From a checkpoint of a small image captioner: encoder depths [5, 5, 5].
Rows from block 10 of the image encoder of a small image captioner, named by matrix and row number. Rows with one number belong to one channel. Each number is 128 + 24 x the weight over its row's rms, rounded and kept within 0 to 255. All counts start at 0. Numbers have three digits each.
After each channel's rows are labels from the 100 images, of 14976, where the channel reaches its highest value: "patch colour" is the nearest of a few named colours to the mean colour under the peak. Only what is clearly more common there than usual is listed. The data: simulated stained blood smears. In brackets: how many of the 100.
# convs0: first 3x3 conv, stride 2 (encoder.blocks.10.convs.0.weight, 320x160x3x3, each kernel summed), inputs 0-159
# convs1: second 3x3 conv (encoder.blocks.10.convs.1.weight, 320x320x3x3, transposed, each kernel summed), outputs 0-159

convs0.186:128104101095135187169107092131115143139212099098108095115147115147131164132145085089140143147128100088162131116102138134113130139098124115091136131144141142196121138159116103103109120167118123100121154091067138145120106134121108154129143103117135134101101119123136146150130066132124154143116123114126136157122133167132103103143123124139162109119110081107171147142177128151129115146127163125115146181113161109130113171120118115145125150115099176117131115123101151131139144106141156
convs1.186:135105144160118108147146069199121123124100104113156111120151088117155141158125114143125098142081147107119122128146102115114074116145120121133134156105140153142123135136098116112108129116125113130118119139095096180179115140131135127154139148139125111141127179115134139103087107167104138180128163113145153105089111131156085111181130145132128113093115130157152109134106119092126139127124120117114065134146195124157115152110105172083132094126138153118150095141132126128086123107101139
patch colour: pink (90)

convs0.195:139094124127169115071129142124119104104158104136151133112090134144156114118135154120086132119119141153086139179100090132134121130132105120151182096127161145144136127076136082112166104181095160101125158098159112156127109115136128187144172155143162109127113125103134139130170121093129077114179106092108115125126147109112089128149116148114127133145137124112109132119106106115103097131145149122145073116127151094080178135132142113133106102141112129111147136105117129103170107111116137
convs1.195:141151105174095066142144106104163114161132124133137117157154125109120123153100094133144108126112149128121121091152063144101114120118114092112069095167129111100147097189142128121122106109132086143087121110128147143130117123097158074099106126161121149140115141124217111130106142080101099114118112093078149138119124136117136109142115093109137126121151120154154142135139146108137118139141161111107128121126155133121086154138110118102141143118135162112140121097143149135132141121118130
patch colour: grey (46)

convs0.272:171146136184079101078101128152151120139124105142128098159092108107092112120126106111102121125137121177125093097140115119113133123115156130124140144136130101119111120180133100160117107135164149114130087089138149157145123171113101087112148128150107156139115153196110133151104134123090118114133100081127089117138106117110152106127092141115134148132113123103159159130113124073117102130120142110119124131156081125100138148156148111121145111183117123090083132188132116125100146108104115
convs1.272:130139162100115135120116081153101149112127106147150129119119143107091107102076158152092127140130139145147115155102103099066164098123111095137121072137164148133129196119137112125138088186096129144112126104122113129141118101143153061110116103117124143127108135160106123108134134113143126107111092134142105126086106088112097110128154138102160199110110154138078131181089135166106144139116107144158122116118123110162098131103124132108136124110090138096113095112136143083115117137097094
patch colour: grey (55); purple (43)

convs0.187:116112117094120147128128148121194099123153134142128082108101110147139093112128116175132073123162132112101129096129093140101102139159154095132099170112157105117127121098135194157157118098114144136140145121136128101105132151145170137134100119151154102112115148112134145121134163178122110103112140193161151177175147122144149135108122122112093124163092107094144118143155123132149104120124149129126144127143179123087133083106150105148134156121124086139126160098118153130086130138138146
convs1.187:131093120128142107143166169138116132091108121115107108134168056104107139173155121116099131116156116152144125125118153121101160084110119097067132175123089156119104100118129146142152131112165085119145149089113134104100185176143108211131083134144121148117102134144079161128128150108156143103112147093131166099127130146162117095119127107147125120131099145125118144091133139105171101088173129109127130155144132110113168123134129156173124142142140131113141136131132128133142072145117133
patch colour: purple (93)

convs0.99:097083141091117164109127119122115091122110117105176122141121162115165106139197124103109119108134142096114091092132115135119126132107116118136107173105122075156149095139083147140137151120155097172110131143140122127085115144129155136124123193111153083138147152116160127132101128113120162155109131127093073111119117110139153115086186097130124141160104150144109117130149106149134103124130113148102092107136142158057121110158138139105130094140130137126166120141134145117102155154140144
convs1.99:169096116162124139152094113088135099134141117131111145146158115102160139124135103147125071186141122179111116107091120113134147084124118120153120113170087147137114158117112112169139148130128123112102135117079145137120088127105105132115137112103108154132130137104109107161104114151172104112102162132129170099124156153205134139120129113111126166168109097117113126121143114161077104095128140125101099142150120128114149105092149091124128133100154112097139110158123144117145159133086165
patch colour: purple (88)

convs0.291:135083122174093135132144122142169158130066129100136111133169157087160121089134149098126136122113105147118148116118141155142138157137135152115117133142087114134138117186132157129137152123168149124117102113126136165107182108119104108129102143090107076082158093124130131115126101079144118138132133111108094154135090119122117079146122193115127135110091110099136167126118146090090128150134113101160099110160145114085103146110102136135164133129105115129091131116097134118109101138110103
convs1.291:121107155089093159108096110150110118174135113131107132131128115133157117124099156137141135139073110124161166209148127127090060136130100121138165109118172124114158126095132102145104055159104172159136131112093106122097125108089155101157113120119181194122140099144123113157149090092133112147156117144170136119132112139110092136141090150112121125125149146132163136107121153138094147135111120143140181100119116132112129149101105158109153155110098101085134124115170119094117137156129109
patch colour: grey (66)

convs0.305:142106127136111107066099146135151157146124124150126148141135147100108141136120131216112153105105102125137155100150138133126176150169122151182103109114122071150122107152109134138133094123137136132119140104102096133133084121115158081138159110111095113131105121125155127122122138144154135077149132123126166112153121141116112195092140134144101090117160135131093113141118126123133114132134150095153122071178164102092111130138102128132116124148101098106101111081125139098115157138096115
convs1.305:118113130089107113127152122102120117154100131121154135114133125108076127107165140131145165103123116120162098123062104128166156086133104103119116096136123102138140157154139146115130104113168139091119127162166073124105137096145130164118153117154121131151077143167087109150122179163099134139128098132116114120112137105131152121110110143145144155107145157160155163127143126110093141152143096103130106141110121121130170142147165123110093148086119153117148132131152148131120144115162135
patch colour: grey (50); purple (43)

convs0.244:135132136074110104091108162166157128171151125097147132075121149123090074143119097133093073097142144102125128144170150129095111085171113112138101180122104122065120163122131126102142111140099152114136128152134125143162134124163142158117142107112139139131147114184116132131135121160144134112111081150135107095122123164109158132123122089117079128143144138087141120090108154135118116121091127122105169090141132117116140105113170110111141136100125091124116087132137096106123106155132135
convs1.244:114108102092144148126123111132130079157131153116098155074134110126126139136136126126119139087117130146117148148118113131154102120139109134132127112119107091121111146141101106155125103169121127099165115137133126083122107104137134169110085127101172143086075117114157078083132099103100145054107127156123095152097139146103152125162111121115138173138118153134148079120118133143142150103146082087130069115105105136128119116136090083162122140109128173112135181100089149140151142103111126
patch colour: grey (38)

convs0.121:112092101050131143121136130092114123144135133174105159130168114163077098125109117131093107110149115147123140076130128086145179126113126098122159121122108137128077109123129086156130131120125142154084147144111149134098141128192111156094150169167164107148129125138108145116125161144132091127087076089112075120115162115138111109133169120139129143111101123098136173154101120129149119132121130165095118122106135135127109140115132124135115123132137075130108116097111106124122120112087141
convs1.121:131111099129153083086110133125116096142152098116100155150098110102155099142152136112121121138108139166092140115141123134152114139146108111156132179118107121124117122123140114128108123137152108125148190102148087141129090126101107131132093136135142115135142117098163214105124116113125092127121098092158079136060123135149107134134154154127124150116139109092119118128129110082198124104132116126137117114103141091096095148132114090204137110176082143096135133137140141137156095138153066
patch colour: grey (37)

convs0.48:131150150094155092064146103128119109157168137084145103152112104116109136144110134081151129135102109119110134132116110130110134112113126133140148086149159088164146119133134112151098114149110094133133113065146178091151126148101146155141121117184106139129156123092148165114093157166109125106108089114136153146129116130097148110166191133082159104098127130134105169104110119146115120165127081155147132105147112135125137155103099127150139123128127141162103118155165121150147101130134097
convs1.48:146121118143132125143107105123098108140156129175135103142154109095129157105114088114095138159146130127146122131132146103147086093129143131129151101140109138123102100163140110143116143129106092133133116130076096125158115121143171110118149123146119087145138162092175096159120093142145142105164108149124142155127103146147183075121138112104116136103075103145122178148098121104074102116107136120110122143138138111187120117168084130123126127139146128120105137103121122134079125107154129
patch colour: purple (92)

convs0.295:131142131142122121153124101118210139107128113140100125118139120108118114113096133104140116150178130132149097117149094126146078080122100116136128163140110215112123165149133120117097230135110113129144128178118113139128125110094127089146103107107129137147106110137112132138125104110096109131112120084154096129112145144098119166115113101116122114132160117098102163101164104110109160098130099104132152127117133152126136131137139146099146105140109188137118126100136135136135120084147125
convs1.295:179112120121094098103109157083127153143097159127114124158152094108143112097107113137134094116129092094102146111110109117136124149099128124135148160121135091172119179118115139140125139112124122142094156116120118115097114152121101148132112136090133118118193127167113133149132098107108145097105151152124146143106113110153089155140131126177152122133098104126160121135127111169149222125115130122096125128155168088122127109107135137111140131134133097107149120143119116104117112164187116
patch colour: grey (66); purple (34)

convs0.316:123121150075144110132148128196106114108132108099110132125145105108129146128130154127122139141149159128090147151118109122152144136142109123142145110101121098113146187104099125162168127147105120092110105172096161120192138135162150106123119090108148122124175117127110137117124111098101102130125120129126137134157145104122152163105130126109098147112176102110151124118130146099216138117112125129144178192108126109131104118140121135090108120129105128108101172084114116138119109098083158
convs1.316:099124110132191132145147111157110118109119145141132123121135093111167130133112139127136187125133120104116119112136139152108120124117121132106148136137132136134114106133137132217123119130117121118255157113133142107108110131139114127124132111106127119126089112132122155113125124121118164133139134102150115134184121170111116137106137108096135125106114130113126107108145112102143106104145121105150125121125140114110097070132144124151116145140129134136126111111142125113112111116151145
patch colour: pink (100)

convs0.183:109144147111102123130124110175151160151124133153150090075147152148151113121136136131151127172102125111158138117116084177157113118101141143139104102141110162124150158154128140123138117147124111122128157099154158096149097143151102171139124121139129139122107138149147112172120159102117076130125111087150131107114135081142094114104120148143130097099103065131133155127120123091058089159133135123125157108091113094106121166162169117124138119174132151098102157118136098104143156135103162
convs1.183:124160076129133126116143127115149144151094134159108134127103100186107117132137108164092088134096118102184114112099143097111113117169122136119143159129111118116119077121176120129110149083156203106103150134130120138136140139143128181140123129113163105122124129117173136122118120119106113099148106147112106131117140146142091125151137118116112149117183144142125127133186145126117143100167108131128126139098168142102116129125140113108160085139093129081097108119124150129148099140116102
patch colour: grey (31)

convs0.247:122083137156161099108179103131153145120135131144142118115165165143109148088113071119147119119161148127121129143119114089147182086094103114096138104127150108115115108157117101140170102134130138129121116186190135129129114154144123092153128128120168112091158102120141143116134130100110108147093093149133139169135108147143105135111158147104152092158113106145149138123144151119112096107100145096098157109120158103097088141135162080082116113146124132094116098158147164104130115136111113
convs1.247:101124098129130086099134123136107108139124144143127112104137077117132110155170121156151142082114100090144117104098118118097098094135105103110158182114079137147114091106164102159114145110136117110177202122145147130095146120125124105170117091154095099148101104123110235080083130147124160102149109095145120155126188141112107138100128071111111150133119125111178129130136134119119098100173141111141155141153129140119108117116128127147093096115140161139112119129138121096094124143107130
patch colour: grey (35)

convs0.217:092119123159113098049134122107141164122122178119136086153108107095134146144146130110142121145146145171146124127131141130128113123147127140129103098106080117128162115133150147137141137135166144126121096145120122177148155114144081115105110132124134132115122151109127118126127096144101111074118100135117153106148137161140119115137114098147085133113121122131070108156118125113135133107107156146098128152144128170128130121110068090181126118150149181131083106101172154144197128090097110
convs1.217:119140123137147080162140136244083150101092138154164128149151146159118118125120139123099122140102180153123109125154122145169155121103146131108120095144109108092120139148139129115094160134093112175109117132144121114101084112098193110157117133094130106124147107098146136133125116152131143176090091113135111136114106131126153065214118098125141162108169134207100141145107132144109128103122116102122129112131099148132128210135119182098158165123124124154117178112111083187117146138148094
patch colour: grey (33)

convs0.306:120151130138115110142144124124098151155159108133125100114131141141096151113080129090117112138135113116123165075110111125150151140127118105160151096119134163164092130149147117151124115156130131133104136160176086157102168141160074123118149181063148102089144127124111147109110131111147126172132140112133115115132135123130109091131084114104124115151127102129158077137098136163120166123113131114178156143102124128112120161145179139147104110194137147111164103120123154097164120155105105
convs1.306:133112084118146118130129151137157098144140138144116126150124128099120138188113119126126097111153105067093116114134133134103134079119130100129152143132114106152099120129176062106096108119139096154088190108132125116157133156102122126114122102163118104082126188097166234137091113108119127137148142113177140112117143126114109141139114122179154114133123143140128096130116137104082080095136132124130127115121177122148129116135137108141129105120104126161147134107134114120146143140100126
patch colour: grey (26)

convs0.251:123143075142114105158079138096097148132118112110117159132106103106125120093127157114137139133179137146167156090139105138129144129110088126136116154126079197105106123157133123142097177129130159135141150143116124128107118115114160126108137091122096142139128132144092127140142135113116103136122110143217104154073160137132121106134113097155145124168119119116137132125124145144106151122119138130112218108105132119118113123144113132147108143114099172124134114165073137132175143099130113
convs1.251:173132102145149123109099130101164101108128115170134110133129134121128105135133083117100108156103121128110083110093125104151109158108116089116140178112132131104168160148128096162128129124127122133108105107107155166118136110122140150134102184136154115108129142121148107134133122147132143142117110163109141078120174153154088141172096087129107114133099091127140111155147122162118204119171119116132157140126115154099131132133128157149113150085118149109106094123143109126102110118158119
patch colour: grey (87)

convs0.24:123129106095101142175154109129088071159081116129150196121175122086168114114124119120136098114116110111127137133104145137109158094112123128130119125138148123099088102092108126141171124136103140103129095143108125134116160128127146094174085139118170115092150120151163155098132101152102116133154116161140141111126111129127160176078099121127123113126077119112136173102067132154106115115120108136123123166120117140158133117108117142103093131134117111107104147109162135110097103113115085
convs1.24:156144115115099167168161153141065132100124130155137143191121124146118135160120143158147159113121155169120108130134154126097110106152132092085160145146113103130146104132123101133089124134136117140118119105150161094159158152088136100103110134142136129093094125143102124139142146138088100145105128149138115164122107142138226135117127128194106118151138103135107107102152125110128102116154121170146152122099110140141141171081160142113105124139151076099119133111105140135098170169142135
patch colour: purple (69); brown (30)

convs0.72:146127102147091130076120096137110138119120156127176140163118101116131129084080121089111127114118155139156133144132119108141168128126114124137113141172161091138120143132110137094169089142109129102104143135160114135116110142121129150147108061144156108105130132141144126106138154125129104162154139111104120112115116120145139125083157103142162120130121086126108141102132106128107140170114180103124102105113121128150125104169165129128130185093117128163097106161133112154088127194130203
convs1.72:164107168128102138146094105132131141129120099100112106130152132196121145152112142121122141129115179103129157125119137077129084125114180152173138136107146107126134106148103124133102139102123166113121132131113135176091104109168139104122109153081145174138119098125114123161161119116092107142169075164119163127136104167121092115113123139096128104119178112122156147144155188098130143142167138117106105116119174093095114153109146195171137140080118130107154132147126135102139088137142132
patch colour: grey (28)

convs0.53:170154114115120094135105144146131118134148136196108121150113166171103152146098154123110111110129111115084124104117109123124115093146084154111122135140130141146105159103143098120144131153109141117120114108129108126167137132098150141129109132097119124133139144130146157117140123105123128123188093116098094110064118139143139122119091189168152146122142135086128125129106167157147117158085212119146119074144098177079128102127138135123120109154101137142142167125150140129130143154136099
convs1.53:145143107115123166141124133116106112142137104112190134127128160129142141159108131120144120126089107104101134152115123114139158112073131148098125100130126166131131138167115096104117118114135126135131097195137134148120106155122103094136255133086095129184150140124133146152124139138129094186136115121103139118139125127120109139119125134138119134110112122102138103124130113122133122174136129120100144116121132129138108134160126107115149090163122118127142122118142148132084110119117094
patch colour: grey (67)

convs0.107:121091125144104142136136145142135151122207154149102128128150115132175172140124161152110138098139158185131150090134125108113113111127113138164102149097114094105112153163148108135112116167122139097121122161144107138122116090163146125105148095107089161126146168122147136117092104109145111129092164137121147083114145158140109140131127120113117206120153115136149112165129126066116131123125156109122108145098129131111140128157103149141132127105073165145075131105118162122130124095126156
convs1.107:137159107127145119133117109194118104165112148100162149124118106112142088126121148151121153091129119115097167122104117101150131140153108139061116136126116159114139114125110107113123105143148124110178117123163172118104080111107107129153117175075114120138088117111100114134141097116138123173104133130129131117120129122103095115196153098130160151125147127165109119119145151128208138162118092136128119084120114112100086162107130127165117150114102121128162184111160128117137120105099163
patch colour: pink (87)

convs0.171:131131133161141148099094135141173142173098154089163140135158141123161123113133131118161105135115108100109156159170151144115097134110152133169122119166131117085106160116140106121099106157125157142138082159140139141102121165125138150110177105111118119130137125143124113117129079099120105158132127132144118093106095157175150160182079106136150106115126066117165156131149155103115108151069110107094120099165123129130133108147145097125134135140146155135153125127108139128161117102160081
convs1.171:121148118117139144115096147090180158147169140093103122119126128119105102133180108161111120111159149082164161144143145090137116164099117157137139135127159125128122052165129126107138165147129123130126109090122148220119108088122155129155139156134092125145131167151144123110138148101111136128210128115120133136137118137118159149146136122097113134127129140170131100159140141157160128163100111127098143139142139134148164103113106168101152119144121159112162125106115122118075130104136093
patch colour: grey (48)

convs0.144:144153151138100168123143117173093137121119092138106074111153109144123129123124116092136126141139171101122113163107137089115129146148140118130113132100117105135132144089081118188134134125136057099117112185115125135151119115158139167124171096086156115132135139115116126128101179121136088112098130137144085122123082126109103147101118105121089134130113108166119144129140116105148103102138159128128149175109153165113133123154097090145162130142117083150111107103185111126152120116128158
convs1.144:104152152144118145134140117140125130146155101126102185142063103161109133129107099134138155128134161124101122155114144104063121092126142085158114142107169092102148155134112109139106116170146147143183110107105142097144108110138123132145163118088112141146178138122084138122126151097122146159142138143151075133151096151107115126141112125165190161103114120180125161114138129124166123122113137173142119103112143075120158151107110169147111107125114164148086157144149166125115084093079144
patch colour: pink (99)

convs0.32:169169125104112130100153149116083164111146102083154118150138127105152151158190121121143102113168149094121128095129155130151086117155113154154128103159142116139098130126109124116128136161120129169131134123097140131145104117160165094148131164148099160094107142212127112160103124129131138130168138152125110137132132122170131130108136138136136146155085125079121170086107145143158084148146149127103158119124112118100118157156126124127106091065133123116137148117107128107158106097117135
convs1.32:154133111135153162133138097132112089117075119154116105143114105123112144127129155166170128138120109142137107157134153166113113137145107103080113115126185122124171082113105103141106139157136116129133105109106109123110119143115133121113126095107136172097103114170095075138137085100115144097141133125120113112095111144117145089100156109145106162147056148146119155110120085162124122101113113135132142099129122166119133121113130127127088135138099155113098120140101119110129123147119157
patch colour: grey (50)

convs0.172:162112168149095122079184117111101132092098132115131095145167103132144132095092124131105160146130105150106137161127147160145122101093111123176117109124127137119126130115111114177133129087118120104128121102142143096128144128169131119136101150131158171106133127168132131141192115183100137151140179135110109128111086128144129104123115091130132137142093137093093125098103092164139101140161141175143132123122136166112123147111108097090115134128147111133144138090149124185118157106083144
convs1.172:133095164102127107134145133099107127119121100119056134144109102114119110107146100114137104133110137117130165150130139106137123098118113114118121101105144090134141108118137103140113132104112132111089140096128095133153116099124131161123108136147124178067096119157126166101148131124094118122133138119142126110108115109109089085110172123103165255112103145140104127119121134130107124116146092152130141141115104127103123137106114107114125108156091102145102122114143100151144090162098141
patch colour: grey (47)

convs0.173:142132134103135127125131108108135132131127125128094122125155130096120116162103149129145135151189101098105120123159139087154123079100076167131155105110133191115152089120129124159138211111111136108134117117121147101130121106150086102110124146145162102131130104123136135126106088118091102110099088135138114178137108117130134126173133121097128111105158123121111153109092096156125149130072126082119176121153145116111112143088096114134124112155136130140092164183137109117165122125104139
convs1.173:140117114161116082142113102130117101163150152142133093125137134104109147127116109126113139152108118157072138149139107134141144185092110095114107097140135137147151147139100137159152135137135092098146197126098109151140112114150124113130156086129163102104157134130154137088126120150112160104089123191149125162142134115161149118133165118145149112106156105118148127155102134202143163107159139110150129104097128120108091104153138117113114105106125143134106127121149108154140099111158125
patch colour: grey (79)